Weights of a small class-conditioned image diffusion model.
Model: arch uvit, activation swiglu, moe expert_choice, num experts 64, patch size [4, 4], layers 8.
Training: 7700 steps, batches of 128.
Data: trained on cartoon faces, 50862 training examples.
Rows from expert 38 of block 3, named by matrix and row number. Rows with one number belong to one neuron. Each number is 128 + 24 x the weight over its row's rms, rounded and kept within 0 to 255. All counts start at 0. After the name is the row's rms in percent of the matrix's.
# gate: expert gate (model.blocks.3.mlp.gate, 64x192x192), inputs 96-143
# up: expert up (model.blocks.3.mlp.up, 64x192x192), inputs 96-143
# down: expert down (model.blocks.3.mlp.down, 64x192x192, transposed), outputs 96-143
gate.5 085 [177  97 117 173 134 131 113 134 165  58 143  99 131 108  98 152 173 134 150  90 154 119  72 157 132 160 132 101 142 121 168 106  91 129 157 125 133 159 139 105 133 129 150 107 119 176 155 120]
gate.6 096 [154 128 167  93 111 152 153 165 141 103 119 137 148 117  89  94  99 141 166 114 131 117 104 102 140 129 159  97 104 109 154 155 142 135  99  88 145 135 165 139 152 104  64 146 118 105 149 146]
gate.7 086 [125 154 139  87 120 165 118 134 150 155 133 116 150 113 104 116 124  57 133 148  95 144 145 116 112 149 121 137 106 114 123 100 108 142 144 171 144 110 125 138 125 152 113 107 129 151 107 152]
gate.8 106 [120 132 122 171 100  91 132 113 138 136 162 131 130 133 127 117 130 147 123  98 157 103  91 141 146 126 106 105 106 120 133 137 163 136 108  97 151 120 130 117 138 126  94 154 112  82 115 117]
gate.9 095 [ 87 144 132 147 121  97 164 139 119 110 131 133 149 140 182  92 154 182 127 125 112  97 109 132 124 125 107 159 105 133 105 133 142 136 138 158 119 113 135 143 137  84 141 134 129 172 156 107]
gate.10 085 [ 92  93 125 153  83 102 135 121 119 137 132 128 154 151 111  98  98 116 117 127 116  97 118  91 136 153 147 150 129 123 143 174 143 151  98  82 158  91 112  92 129 144  94 131 159 123 113 153]
gate.11 094 [ 84 126 144 103 134 160 153 132 178 155 142 130  97 129 151 159 102 163 148  88 117  94 114 103  99 155  94 149 126 117 127 150 119 147 120 152 141 191 139 144 173 135 122 134 143 125 126 163]
gate.12 081 [112 135 149 118 112 123 108 155 116 140 114 133  79  96 110  94 112 118 116 134 118 148 155  97 117 130 176  88 128 111 156 113  95 138 163 137 137 126 118 114 136 175  85 150 146 128 108 154]
gate.13 081 [141 140 166 148 132 131 122 149 108 127 116 124  86 131 140 151 123 152 125 117 116 141 139  93 106 156 126  99 165 145 119 192 135 125 125 129  96 119 130 117  91 170 112 142 177 139 134 144]
gate.14 098 [128 170 127 133 135 153 158 144 128 125 107 117  98 110  98 156 153 127 147 107 148 106  98  81 101 113 108 118 112 161 136 113 115  92 139 168 145 143 131 102 137  70 146 147 115  43 124 128]
gate.15 082 [174 119 143 147 148  76 139 122 158 149 143 143 138 140 154 162 197 130 129  58 146 137  57 109 109 165 146  96 155 182  95 101 130 136 120 154 109 104 115 141 115 123 150 122  83 154 160 140]
gate.16 096 [131 143 105 132 144 111 119 172  99  88 116 150 128 148 100 114  80 127 165 108 159 122  78 108 127 134 142 105  93 132 121 114 154 102 110 133 127 114  98  88 108 113 145 167  99  88 141  99]
gate.17 084 [134 117 136 119 156 128 101 107 101 102 115 134 125 120 122 110 165 106 178 111 178 130 106 123 153 107 146 114 110 135 125 112 143  82 150  94  94 116 110 121 116 125 151 164 106 156 154 131]
gate.18 088 [109 150 136 116 107 151 128 204 112 156 102 188 127 170 111 153 104 130 176 144 129 101 169 104 105  97 116 169 106 101 126  93 131 127 129 137 147 116 148 132 179 156 131 177 160 155 100 119]
gate.19 079 [136 132 164 173 158 131 159 108  89  91 133 144 153 136 138 152 161 152 162 102 108 125 124 145 134 126 124 104 120 123 148 141 148 141 132 137 124 117 167 136 158 114 129 146 142 154 165 128]
gate.20 093 [149 118 108 123  93 139 129 114 167 151 121 157 104 109 135 141 131  83 174 122 110 153  96  90  92 143 165 159 163 126 125 112 121 149 139 102 144 133 103 131 124 130 136 101 160  97 179 146]
gate.21 094 [168  93 122 171 132 161 141 122 174  79 125 119 125 113 104 109 134 130 133  90 164 149 113 129 133 117 137  71 165 132 166 106 101 111 131 119 115 145 101  84 144  79 107 142 147 139 166 134]
gate.22 090 [158  96  96 144 135 120 136 149 140 135 144 116 116 146  88 124 123 138 131 108 122 121  92 130 111  67 157  94 136 129 165 130 130 116 101  87 136 161 168 145 161  93 111 154 115 134 139 111]
gate.23 084 [108 110 160 126 149 180 104  99 106 102 114 129 147 100  75 165 164 125 154 128 145 137 120 126 121 173 105 109 155 142 115 119 117 150 132 176 129 122  95 104  79 153 158 131  86 128 128 125]
gate.24 099 [145 146 148 125 104 151 128 130 127 149 102 137 139 109 126 132 154 106 181 142 116 145 150 121 110 163 128 159 108 131 120  96 127 187 156 167 158  95  95 113  78 138 157  95 135 167 111 137]
gate.25 085 [125 115 136 147 138  97 108  69  95 130 165 152 187 146 130 154 155 167  92 114  91 123 165 114 120 126 126 136 125 132 151 122 148 106 138 149 129 137 135 132 144 159 106 131 120 175 126 127]
gate.26 086 [128 122 108 139 120 138 115 146 103 105 147 187 120 134 121 117 124 149 114 161 121 134 113 102 168 140 123  92 145 133 146 139 170 131 175  88 113 141 125  99  89 159 122 105 177 147 126 119]
gate.27 097 [132 123 116 162 150 127 149 154 114 131 107 147 155 116 106 122 134 106 154 127 134 109 161 118 135 114 138 126 114 121 161 107  95 113 143 117 133 112 141  79  82 116 150 123 131 149 147 127]
gate.28 095 [151 179 131  85 129 144 103 106 119 122 114 116 175 126 112 136 148 134 102 127 108 124 162 146 124 106 125 153 125 123 129  92  89 106 180 141 106 144 114 146 115 134 149 121 109 168 121 142]
gate.29 089 [149 145 148  79 200 154 116 152 145 122 117 111 112 130 130  75 145 121  98 116 144  82 107 120 118 125 152 120 159 103  94  86 103 117 118 123 158 104 130 137 122 107 116  99 127 108 134 147]
gate.30 092 [141  75 137  83 120 125 126 140 108 108 130 177 119 124 124 106  74 159 125 133 115 133 129 133 159  85 156 177 118 142 123  93 147 125 114 143 134 134 158 130 142 104 108 112 109 138 129 108]
gate.31 085 [106 142 135 137 125 139 142  99  88  89 110 175 161  90 144 147 130 143  85 126 101 167 154 125 140 163 124 124 138 150 128 119 175  78 173 135  98  91  86  92  91 145 153 126 149 119 137 134]
gate.32 139 [136 120 124 105 115 113 143 116 206 132 157 122  72 130 113 111 128 160 163 110 141  95 104 137 135  91  99 146 155 138 133 160 172 118  85 100 147 171 154 117 135  99 105 137 138 100 138 152]
gate.33 090 [143 111  93  77 153 142 160 128 141 146 128 133 143  93 110 125 146 131 123 123 114  87 105 134 131 121 184  84 139  89 130 107 110  68 118 147 134 118 134 185 133 117 119 109  86 127  77 165]
gate.34 126 [ 81 126 115 126 162 101 101 110 131 101 171 141 117 154 148 117 139 133 111 155  89 103 151 129 146 122 129 123 145 141 137 138 159 100 117 132 125 100 128 101 124  89  72 131 114 148 107 110]
gate.35 099 [163 110 119  84 135 136 163 115 122 122 162 141 131 108  70 141 160 115 168 127 132  96  92 147 155 137 133 111 144 136 139  99 148  62 146 136 115 113 152 118 113 107 127  60 122 128 136 154]
gate.36 088 [145 106 118 149 120 123 169 157 118 115 108 109  84 142 150 101  99 136 167 124 138 124 139 137 100 149 118 131 140 141 106 124 177 124 139 120 133 154 121  66 128  90 110 133 147 131 156  70]
gate.37 082 [134 125 132 111 145 105 155 132 166 146 154 135 161 127 131 110 142  89 176 103 139 107 118 113 128 152 179 153 138 101 112 128 146  89 161  82 119 125 150 158 145 117 100 100 106 116 135 134]
gate.38 078 [ 98 143 110 138 106 139 120 114 157  93 117 131 126 149 189 132 110 196 155 126 124 108 104 147 110 144 130 116 119 143 106 153 133 139 155 139 170 131 108  93 101 112 104 140  97 169 120 116]
gate.39 096 [157 106 121 117 125 115 118 135 170 190 140 109 149 184 150 113 111 153 124 150 132  87 134 120 122 127 169 102 161 130 133 175  92 109 125 124  89 107 155 163 192  90 108 118 129 130 136 118]
gate.40 087 [159 163 101 117 132 138 140 126 133 114 146 108 139 119  84 146 160  98 141 140 144  97 124 146 161 117 133 133 108 159 122 105 178  79 138 141 125 130 160 123 104  86 143 102 129 149 167 121]
gate.41 094 [122 134 131 156 171 149 133 128 151 103 126 126  84 133 149 124 153 179  90  97 156 111 104 161 138 121  94 148 142 116 147 112 123 128 113 163 119 122 124 125 109 100 137 135 113 185 129 107]
gate.42 093 [139  91 143 135 114  83 123  77 110 144 125 155 125 113  94 122 159 107 110 105 124 144 124 131 136 126 141 132 126 153 132 137  88 135 122  95 104 142  99 124 128 117 137 116 160  92 136 132]
gate.43 084 [155 133 102 123 143 119 130 102 120 150 167 120 168 121 100 168 155  93 150 135 133 116 128 117 133 154 167  75 133 153 145 105 103 101 142 134 133  94 154 136 119 102 133 109 115 148 129 166]
gate.44 089 [120 127 174  98 114 128 139 120 156 145 147 106 168  95 181 143 106 131  81 134  77 110 126 115  80 147 170 111 131 109  80 143 106 132 118 127 137 137 115 152 147 135  91 135 133 109 125 173]
gate.45 086 [143 133 137 123 140 161 156 113 148 147 134 143  88 144 121 168 121 133 132 107 113 126 168 106  93  98 117 107 139 114 144 138 122 126  90 112 148 128 122 163 114 132  83 109 142 110 126 166]
gate.46 098 [109 139 134 116 124 127 126 148 112 141 115 128 143 151 147 136 141 140 114 123 122 116 171 112 137 137 101 107 161 136 155 145 137 180 130 184 137 114  99  85 114 136 112 127 154 130 116 141]
gate.47 084 [163 120 121 103 112 126 119 114 142 142  98 144 120 146  90 149 123 149 132 133 126 133 122  75 147 124  99 100 123 120 160 170 109 163 106 112 100 133 163 142 164 154 127 157 153 136 166 131]
gate.48 086 [136 133 102 122 111 102  91  85  99 119 103 113 136 152 148 119 133 100 163  88  70 149 111 137 123 101 184  81 151 103 119 100 121 169 125 133 119 170 124  91 130 103 107 150  95 175 115 128]
gate.49 094 [122 151  41 132 120 147 157 187 160 125 104 130 105 126 124  83  82  77 150 128 141 136  91 110 151 114 152 124 131 112 112 108 135 114 118 130 126 117 139 176 103 120 130 147 119  93 162 139]
up.5 086 [141 149 100 106 136 141 182 129 117 144 159 117 131  91 145 127 169  83 124 148 123 118 136 161 144 118 166 130 164 137 107  90 137  52 141 111 107 117 182 125  94  74 146 100 104 129 162 121]
up.6 105 [134 115 121 128 135 120 172 163 138 123 150 115 121 130 137  96  87 183 156  50 179  96  86 160 118 133 145 117 110 120 102 108 114  80 121 140 108 123 147 128 126  82 135 168 105  82 145 108]
up.7 114 [125  86  91 127 155 103 133 156 141 103 122 122 123 150 100  79  80 159 151 139 123 123 106  88 138  73 157 165 151 147 125 160 128 107  85 114 169 138 143 127 163 129 111 136 126 145 115 129]
up.8 104 [117 155 146 134 104 133 143 159 122 124 121 153 126 130 143 114 130 114 157 143 141 130 168 138 143 105 112 127 106 118 135 153 113 168 125 130 142 114 146 136  96 150 110 136 128  99 107 147]
up.9 076 [120 140 144 136 156  82 127 175 139 106 112 158 149 138 105 124 122 136 101  85 173  91  79 128 130  88 128 172 132 114 100 136 147 155 103 127 113 124 129 115 135 113 153 156  91 185 119  91]
up.10 096 [116 119 152 139 105 141 120  46 107 134 164 112 139 134 122 111 172  95 122 123  98 153 144 138  98 129 169 106 131  99  79 130 123 161 159 135 121 120 137 137 125  96 102 121  82 106 115 158]
up.11 096 [160 128 121  80 118 178 147 141 168 135 127 102  86 108  98 146 140 108 161 131 141 111 161 169 158 123 135 152 154 121 131 121 121 139 114  95 154 165 137 128 106 134 119 107 122 131 125 146]
up.12 092 [138 109  78 104 111 169 163 133 148 131 121 136 156 148 126 145 140  74 159 156 112 105 141 151 163 107 112 172 138  98 117 154 144 165 110 101 156 129 139 134 128 116 135  93 127 166 136 101]
up.13 091 [104 148 114 125  99 144 116 112 132 127 117 151 171 128 162 115 146 160 144 124 113 115 133 140 120 129 123 116  91  96 167  92 143  81 146 174 128 139 139 124 107 131  94 136 104 147 155 122]
up.14 105 [121 111 132 139 106 129  94  77 112 122 124 121 152 112 138 130 115 109 114 129 134 157 127 165 135 145 124 107 119 159 142 116 102 173 149 117  94 100 105 155 109 119 141 121 145 145 145 138]
up.15 085 [129 117 144  95 122 120  89  83 162 125 159 108 132 128 110 158 157 165 149  91 133  92  97 128 159 126 133  94 135 108 108 114 130 201 143 165 114 131 140 177 166 133 121 119 101 164 152 167]
up.16 109 [131 126 122 139 148 116 123  93 106 134 173 101 133 127 150 170 162 174 103 135 118 151 195 158 129 133 137  96 120 141 116 140 134 174 145  84 111  92 152 138 160 138 151  83 186 154 142 133]
up.17 087 [ 95 145 124 129 119 134  68 133 123 122 106 137 118 120 132 141 134 124 159 138 129 119 161 155 121  82 131 129 114  78 109 100 117  95 158  97 109 103 131  60 102 117 127 152 127 192 156 100]
up.18 091 [132  99 104 118 115 134 130 184 123 172 112 150  96 155 124  87 107 143 151 136 184 145 131 119 148 133 124 139 142 131 130 104  88 103 129 176 175 122 104 110 115 139 140  93 134 151 129 103]
up.19 088 [140 126 126 160 167 130 157 148 111 126 160  83 140 103 115 109 127 137 137  90 165 111 162 126 112 153 133  78 135 159 132 138 112 125 102 156 152 139 141  88 116 101 109 107 110 109 131 154]
up.20 092 [104 111 109 136 154  87 117 130 111 157 137 147 161 164 137 125 110 199 102 124 116 115 106 126 149 142 108 113 113 100 134 139 102 110 177 114 108 126 126 169 148 157 125 138  97 149  76 114]
up.21 098 [143 108 119  79 151  87 134 135 139 146 147 123 114 139 145 162  92 148 135 160  87  83 116 126 111 145 127 168 117 128  91 115 170 139 128 124 120 163 162 173 134 133 132  71 111  81 115 125]
up.22 096 [119 161 128  99 144 165  96 134  98 162 153 112 165 147  99 136 170 100 141 131 122 124 108 126 132 144 104 159 112 126 122 134 145 108 147 103 108 112 129 135 143 124 123 127 131  78 111 152]
up.23 087 [153 124 144 140 169 219 122 148 116 152 137 139 136 128  81 138 161 119 102 173 119 175 168 103 139 148  97 142 122 150 121 119 158 146 134 105 130 137 108 127 116 135 121 101 114  96 152 143]
up.24 099 [129 165 163 135 124 171 130 103 111 127 155 151 162 113 121 138 146 105 119 135 140 151 145 124  94 178  92 119  97 143 132  95 125 145 152 167 121 116 119 124  91 153 143 111 135 126 120 161]
up.25 091 [119 135 132 134 129 119 146 169  73 147 104 139 173 137 138 124  95 153 128 129 136 114 188 124 108 119 153 116  99 119 147 136  84 104 129 164 144  94 119 113 153 167 134 141 106 177 120 143]
up.26 092 [140 135 123 138 114 139 142 127 112  93 160 164 136 147 104 120 176 112 135 138 151 122 103  93 147 115 105 169 128 144 145 157 168 141 127 137 117 156 165 114 133 117  96 131 146  99 144 149]
up.27 100 [168 158 162 180 133 110 142 133 135 148 157 108 122 137 119 186 141 131 152  76 156 135 110 139  91 170 131 125  75 182 159 104 123 119 148 113 111 165  69 103 114  92 146 144 113 111 151 120]
up.28 095 [134 128  97 153 124 198 128 153 137 109 113 149  49  95 122 133 151 130 165 120 120 128 138  91  99 151 128 107 126 134 157  97 128 147 159 147 136 147 102  87  82 108 158 138 137 116 147  96]
up.29 095 [147 135 128 109 125  98 128  89 120 128 128 151 162 124 147 108  96 122 152  92 142 112 106 137 134 142 164  86 131 130 106 112 111  77 136 132 118 134 115 110 126 126 157 156  77 148 129 126]
up.30 085 [ 98 164 129  94 109 154 104 134 114 131 108 107 124 133  83 118 125  93 147 164  83 118 134  91 101 154  97 136 130  90 120 163 123 157 119 132 150 122 106 161 119 144  98 139 129  78 106 130]
up.31 087 [ 77 113 141 140 100 121 115  89 156 133 134 136 126  99  99 134 134 161 125 127 120  95 139 147 123 126 112 111 131 101 140 133 128  81 128 132  90 157 123 151 158 124 114 155 119 128 110 148]
up.32 140 [158  82  97 103 130 150 122  93 187 118 140 114  92 154 107 125 124 166 134 126 142 132 114 147 151 117 112 168 180 134 110 135 150 118  83  97 131 142 143 122 134 117 137 115 128 114 115 127]
up.33 090 [137 110  86 143 157  60 146 176 119 138 108  91 128 145 107 120  85 129 130 119 192  94 161 131 159 121 145 106 124 126 129 168 109 154  93 100 134 152 151 105 101 119 179 141 119 127 128 107]
up.34 089 [105 152 154 113 129  99 123 101 146 106 139 120 130 147 146 140 142 157 138 123 116 121 124 129 100 138 116 163  86  93 144 130 120 124 170 109 136  92 150 106 110 168 129 115 166  99 160 147]
up.35 118 [101  97 129 107 138 149 138 155 131 134 120 159 109 134 157  98  71 108  78 166  85  88 145  78 130 136 135 149 184 109  99 170 108 172 119 148 148 120 151 146 136 159 117 106 117  98 125 152]
up.36 091 [105 115 130 149 118  98 138 128 134  99 125 142 156 146 140 110 117 159 127 123 104 128  80 163 129 165 118 112 137 137 133 133 109 124 196 148  89 119  87 135 111 118 145 121 140 118 101 124]
up.37 091 [131 119 125 133 127  76 116  98  92 170 130 165 153 115 141 120 145 113 137 107  92 185 110  99 115 136 119 159 137 121 149 130 152 143 109 121 110 117 108 129 125 141 129 145 141 134 143 148]
up.38 085 [133 139 147  98 125 136 126  63 126 143 152  96 138 105 101 120 148 126 143 136 108  83 111 147  86 120 177 133 153 129  46 127 163  76 128 120 132  88 117 115 147  96  84 142  96 102  99 147]
up.39 109 [119 147 154 159 139 148 136 117 115 112 142 134 126 134 117 163 118  98 104 147 126 173 112  94 127 133 126 131 117 149 146 158 151 182  86 118 199 122 134 129 105 149  95 129 156 120 128 125]
up.40 098 [143 132 119 133 133 162 144 101 135 143 132 124  95  94  72 133 172 121 171 104 149 144  95 123 138 122 141 128 125 141 184  97 141  94 142 155 123 136 111 131 114  93 126 104 104 174 167 119]
up.41 100 [123 123 118 148 141 116 119 134 157 134  95 126 127 126 125 106 111 167 105  84 164 136  95 145 155 131 137 120 119 120 123 113  84 149 150 148 118 139 120 161 119 113 146 126 136 187 100 110]
up.42 102 [147 111 190 115 102 134 109  74  85 157  98 173 132 101 120 158 148  97 113 106 130 144 136 136 125 150 106 160 126 156 160 138 114 136 145 143  94 134 120  75  89  97 111 118 154 125 145 136]
up.43 093 [ 91 120 116  63 120 129 105 134  91 143 122 149 158 145 136 124  50 148  94 169  59 151 133 110 121 111 140 160 110  82  91 151 134 127  98 142 159 110 148 150 171 176 138 142 131  83 122 137]
up.44 097 [109 155 170 137 136 133 119 129 140 118 133 181 126 112 181 151 142 185 128 110  77 125 118 131 106 128 118 128  94 168 105 136 141 104 158 138  94 115 109 152 115 159 112 150 134 105 130 128]
up.45 089 [130 115 151 148 127  91  85 147 105 120  94 175 151 107  86 107 104 104 131  98 169 100 114 144 146 112 134  91 141 153 117 131 132 112 163  96 121 145 132 119 103 107 145 158 108 143 161 111]
up.46 094 [113 136 121 157 117 132 116 119 131 112 101 158 105 131 185 137 126 152 128 131 123 103 190 139 120 149  73 107 138 141 176 142 104 127 153 175 126 150 106  79 129 117 150 105 129  97 111 115]
up.47 095 [138 151 153 147 109 130  96  67 114 140 122 128 135 135  99 141 143 137 149 138  90 111 183 112 120 155 146 111 131 129 130 157 130 151 159 122  96 114 147 110 122 132 124 137 124 138 137 134]
up.48 077 [130 167 133 114 108  95 116 131 112 159 141 111 144 158 158 160 142 166 134  90 137 100  84 114 134 159 114 154 119 121 150 127 109 112 149 134  95 120 140 113  89 138 164 164 125 129 139 106]
up.49 092 [122 133  95 160 103 159 156 168 138  89  94 122 143 117 118 113 110 146 172 126 139 103  86 124 108 167 150  92 127 105  94  91 145 117 144 108 128 126 128 154 115 116 142 177 116 130 129 126]
down.5 069 [ 96 109 107  94 149 114 108  95 167 167  64 127 144 158 140 111 137 124 146 139 101 133  94 140 136 137 147  98 130 150 152 141 161 114 132 149 152 116  87 140 172 135 103 107 132 132 114 122]
down.6 082 [164 116 156 111 113 187 156 159  96 142 143  76 131 154 111 123 172  96 162 150 151  77 160 120 162 204 127 128 108 133 155 133 102 113 143  95 114  99 136 128 119  88 126 113 117 146 151 114]
down.7 077 [154 141 132 135 177 122 137 118  83 114 128 102 174 130 151 120 126 151 121 135 131 148 147 167 134 177 117 160  90 157 137 119 127 153 142 120 104  99 143 132 129  99 138 126 125 107 170 113]
down.8 082 [148 138 128 131 104  90 157  89 125 148 149  99 160 130 147 116 137  98 141 124  99 123 149 123 113 158  87 146 135 162 132 166 135 136 128 138 117 130 151 112 150 140 131 122 111 132 116 118]
down.9 067 [132 145  72 130 150  95 154  81 117 117 127 112 128  76  96 109 113 102 122 124 115 118 105 125 156 120 125 115 132 106 137 134 118 125 108  97 196 164 127 156 149 133  95 148 129 109 148 171]
down.10 077 [130 102 116 125 123 110 154 124  77 132 175 114 108 146 132  86 162 140 158  97 135 146 118 110 157  98 136 118 113 143 177 158 121 155 154  88 124  96 116 142 108  83 168 110 109 136 130 134]
down.11 073 [124 108 104 138 122 132 135 137 114 122 156 130 117 176  93 171 150 130 158  61 117 133  81 130 131  97 159  97 149 102 158 111  69 108 141 171 144 147 157 123  95 112 147 110 150 147 120 145]
down.12 069 [144 125 127 177 186 127 139 150 118 139 115 128  91 149 149  98  98 110 165  95  86  92 163 100 130  83 174 172 135 135 163 114 101 114 103 103 126 110 145 119 131 143 105 139 150 101 146 138]
down.13 067 [161 136 108 121 166 121 164 155 177 166  76 117 128 129 128 103 145 130 132 107 137 124 132  80 152  98 132 167 100 124 143 137 114 143 153 113 145 141 107 142 132 127 114 164 125 115 134 170]
down.14 080 [203 139 114 127 132 145 112 111 153 120 112 196 132 130 104 162 142 158 127 129 150 165 111 123 128  98 161 147 144  96 148  84  96  93 128 123  98 155 104 108  69 156 156  95 173 117 128 179]
down.15 066 [145 133 134 120 112 113 134  70 137 104 142  98 148 145 135 101 113 167  98 123 171 180 130 146 127 148 101 140 120  96 146 147 105 141 136 136 134 123 114 106 115 155  91 132 165 118  94  98]
down.16 084 [151 101 130 174  98 128 123 130 136 148 166 129 131 133 145 136 136 171 122 107  93 140 130 126 126  66 106  98 176 108 124 113 111 125 104 124 107 153 118 140  77 162 115  85 120 126 125 150]
down.17 069 [157 181  99 137  93 162 159 138 127 112 130 169 155 105 129 125 154 149 140 146 119 135 119 155 116 185 136 152 112 120  95 157 160 163 129 149 125 116  95 162 124 148 114 106  87 108 104 108]
down.18 071 [118  91 102 135 124 120 104  88  95 166 115  83  98 153 136 109  97 135 138 110 111 127 162 164 143 141 146 128  99 159 152 112 102 148 124 113 152 151  90 151 117 127 167  87  92 138  85 113]
down.19 070 [163  88 121 154 116 145  97 107 119 121 132  99 113 100 145 122 132 130 113 137 159 142 149 143 131 176  78 153 149 106 134 131 128 129  96  82 150 142 137 136 136 137 103 142 101 139 128  87]
down.20 071 [117 111 178  90 126 149 125 120  91 110 107  87 190 140 120 119 117 126 111 145 139 155 133 124 141 100  70 177 153 149 135 135 104 165 163  92 136 128 114 124 117 104 112 124 128 144 155 112]
down.21 075 [ 88 121 134 113 170 121 131 128 115 153 133  98 119 133 132 127 112 118 149 106  97  94 123  77 147  78 149 137 136 151 132 143 122 151 104  95 134  78 130 105 131 104 115 113 108 117 120 165]
down.22 078 [154 131 172 151  66 150 165 124  96 129 103 136 144 119 120 100 137 114 126  96 164 160 117 137 100 142 111 162  86 136 147 133 169 144 178 123  90 161 143 135 115 128 151 145 128 104 137  95]
down.23 068 [112 121 167 137 147 127 133 113  92 141 119 149 104 168  96 100 119 117 176 105  81 113 156 132 126 119 139  94 128 134 175 126 140 100  99  85 107 124 173 140 172  97  92 123 142 129 102 104]
down.24 078 [109  97 148  92 119  98 139 145 190 119 128 121 103 123 108 104 141 141 101 152 158 145 104 122  89 113 120 124 162 106 135 120 157 121 100 119 110 154 154 140 115 101 114 134 152 136  89 141]
down.25 073 [145 107 149 131  94 126 130 175 131  79 114  89 151  98 153 125 148  96 132 131 149  94 126 131 136 127 163 112 128 121 115 142 137 134 153 104 115 129  89 102 106  80 112 112 153 129 159 131]
down.26 071 [116 130 158 100 138 161 109 160 128  96  99 129 116 132 158 116  93 154 153 178 133 111 134 146 180 120 127 122 125  95 124 116 122 168 129 124 124 117 126 164 157 164  91 151 110 109  99 147]
down.27 076 [133 147 177  88  89 151 138 123 152 148 123 119 140 127 122 131 162 146 163 118 155 124 124 127 123 180  82 143 124 114 152 143 162 150 152 119 101 132 117 110 170 127 112 146 197 142 110 130]
down.28 077 [151 163 145 135 113 101 129 115 135 116 150 180 119 148 136 132 154 174 126 135 123 172 128 132  84 124 105  86 137  85 124 110 116 115 141 131 126 153 106 114  83 176 103  94 145 169 121 167]
down.29 072 [112 126 158 137 124 120  71  72  96 136 154 109 105 138 112 109 124 158 150 130 113 136  89 111 135 105  94  96 174 137 141 112 118 152 136  89 132 108 144 117 148  90 112 138 119 151 135 126]
down.30 068 [155 155 133 142 106 138 129 117 134  92 133 146 136  80 127 121 132 168 147 138 130 146 121 146 129 132 155 132 149  70 167 123 118 112 171 104  71 168 118 101  98 134 112 116 150 123 150 107]
down.31 067 [135 147 125 132 118 139 108 106 146 108 144 112 131  89 167  83 105  86 111 141 101 113 131 147 105 144 130 132 122 103  57 133 164 145 155 117 127 133 125 166 125 160 106 131  81  98 159 120]
down.32 146 [ 93 125 131  83 139 147 143 143 199  94 144 130 107 130 115 130 152 132  93 129 163 131  80 116 137 103 114 142 168 106 115 135 144  97  97 147 166 160 133 136 138 119 141 128 143 139 107 162]
down.33 070 [115 133 102 140 170 152 161 142 115 136 108 119 110 154 116 152 151 119 170 106 125  85  84  98 172 122 155 117 110 158 164 126 132  76 120 125 167 113 125 120 145  91 127 135 120 118 116 163]
down.34 080 [129 149 135 149  87 127 101 151 121 119 168 148 145 163 147 145 130 143 126 113 125 121 124 182  84 112 169 131 114 148 134 143 150  98 130 148 110 119 125 114 139 134 133  97 123 158 119 135]
down.35 078 [139 114 169 147 132 179 189 146 120  95 123 165  68 141 113 151 154 116 158 105 101 138  92 126 150 147 144 136 142 135 115 123 100 103 167 132 101 134 195 151 101  93 160 122 107 146 117 164]
down.36 073 [102 147 104 151 138 145 159 160 118 138 150 140  90 140  75 114 147 100 143 116 126 140  90 106 120 148 163 121 144 119 141 169  94  89 153  79 160 137  88 147 121 108 170 139 158 131 108 128]
down.37 073 [145 121 135 117 144 128  79 123 128 125 140 136 151 147 141 135 130 166 127 176 142 196 147 146  90 139 102 150 136 110 102 162 111 115 154 143 119 118  93 140 151 137 114 158 127 177 141 101]
down.38 070 [143 149 118 141  86 172 112 159 137 109 111 150 123 119 100 125 130 134 167 127 135 131 166 140 117 111 132 116  79 121 123 136 118 139 107 127 132 158 137 158 156 151 123 135 119 165 166  99]
down.39 079 [110 137 142 157 137 117 127  93 105  93 103 120 130 113 132  73 104 122  85 158 133 167 132 167  92 147 115 144 127 103 110 150 150 161 169 123 135 135  90 154  87 195 118 122 115  82 106  97]
down.40 072 [136 127 112 143 178 115  89 106 134 160 123 128 157 120 121 106 118 150 123 160 141 119 142  97 125  93 127 104 134 163 118 166 147 140  90 124 134 119 113 107 137 163  76 160 146 161 144 114]
down.41 070 [134 146 122 144  93  98 115 118 132 115 120 106 160  93 130 106  90 154 143 129 166 130 142 157 120 135 101 127 121  75 113 111 123 147 130 147  99 140 178 151 146 155 131 175 112 148 129 112]
down.42 077 [158 148 154 181 133 112 136 121 132  99 107 139 141 150 132 176 100 105 134 112 117 149 133 144 127 184 132 169 142 151 128 119 143 143 108 131  70 100 167 104 117 112 136 106 144 111 138 105]
down.43 076 [186 136 126 138 114 115 134  89 110 110 174 141 139 149 115 140 124 116 161 142 143 160 121 186 142 149 145 157 136 149 150 118 114 150 139  70 135 113 201 139 126 120 150 111  90 151 121 101]
down.44 074 [112 136 149 128 103 118 105  87 139 135 156 124 170 128 119 139 113 148  78 117 137 142 123 140  86 176 102 113 150 126  92 117 147 144 158 137 139 133  90 148 120 172 160  85 129 115 119  83]
down.45 068 [ 99 147 111 104 159 163 137 152 148 111 130 100  98 115 152 139 160 131 129 111 146 122 183 126 149 139 104 106 152 161 152 131  93 148 104 144 142 117 168 109 154 132 131 133 104 108 126 179]
down.46 078 [131 112 103 116 130  74 126 102 143 144 140  89 144 101 145 122 106 128 141 124 140 124  94 119 145 156 135 141 111 162 120 161 137 125 102 109 120 100 103  97 108 138 138 136 151 136  92 112]
down.47 077 [154 158 101 113  95 141 136 141 112 155 109 101 123 158 136 119 166 127 147  89 117 119 142 125 153 167 162 141  94 146 142 140 112 125 151  98 134  93 101 154 147 125 143 130 120 103 171 115]
down.48 069 [127 153 131 153 122 159 154 120 157  89 102 118 121 116 131 153 119 119 121 129 162 101 117 148 121 143 116 133 153 144  79 119  85  98 151 205  74 100 157 138 124 114 121 104 132 121 137 125]
down.49 073 [119 111 139  97 163 129 109  90 125  94 108 156 134 110 109 140  91 114 119 157 152 174 132 123 149 146 181 125 144 132 134 115 109 130 124 131 141  85 125 124 183 126 153 149 160 143 135 115]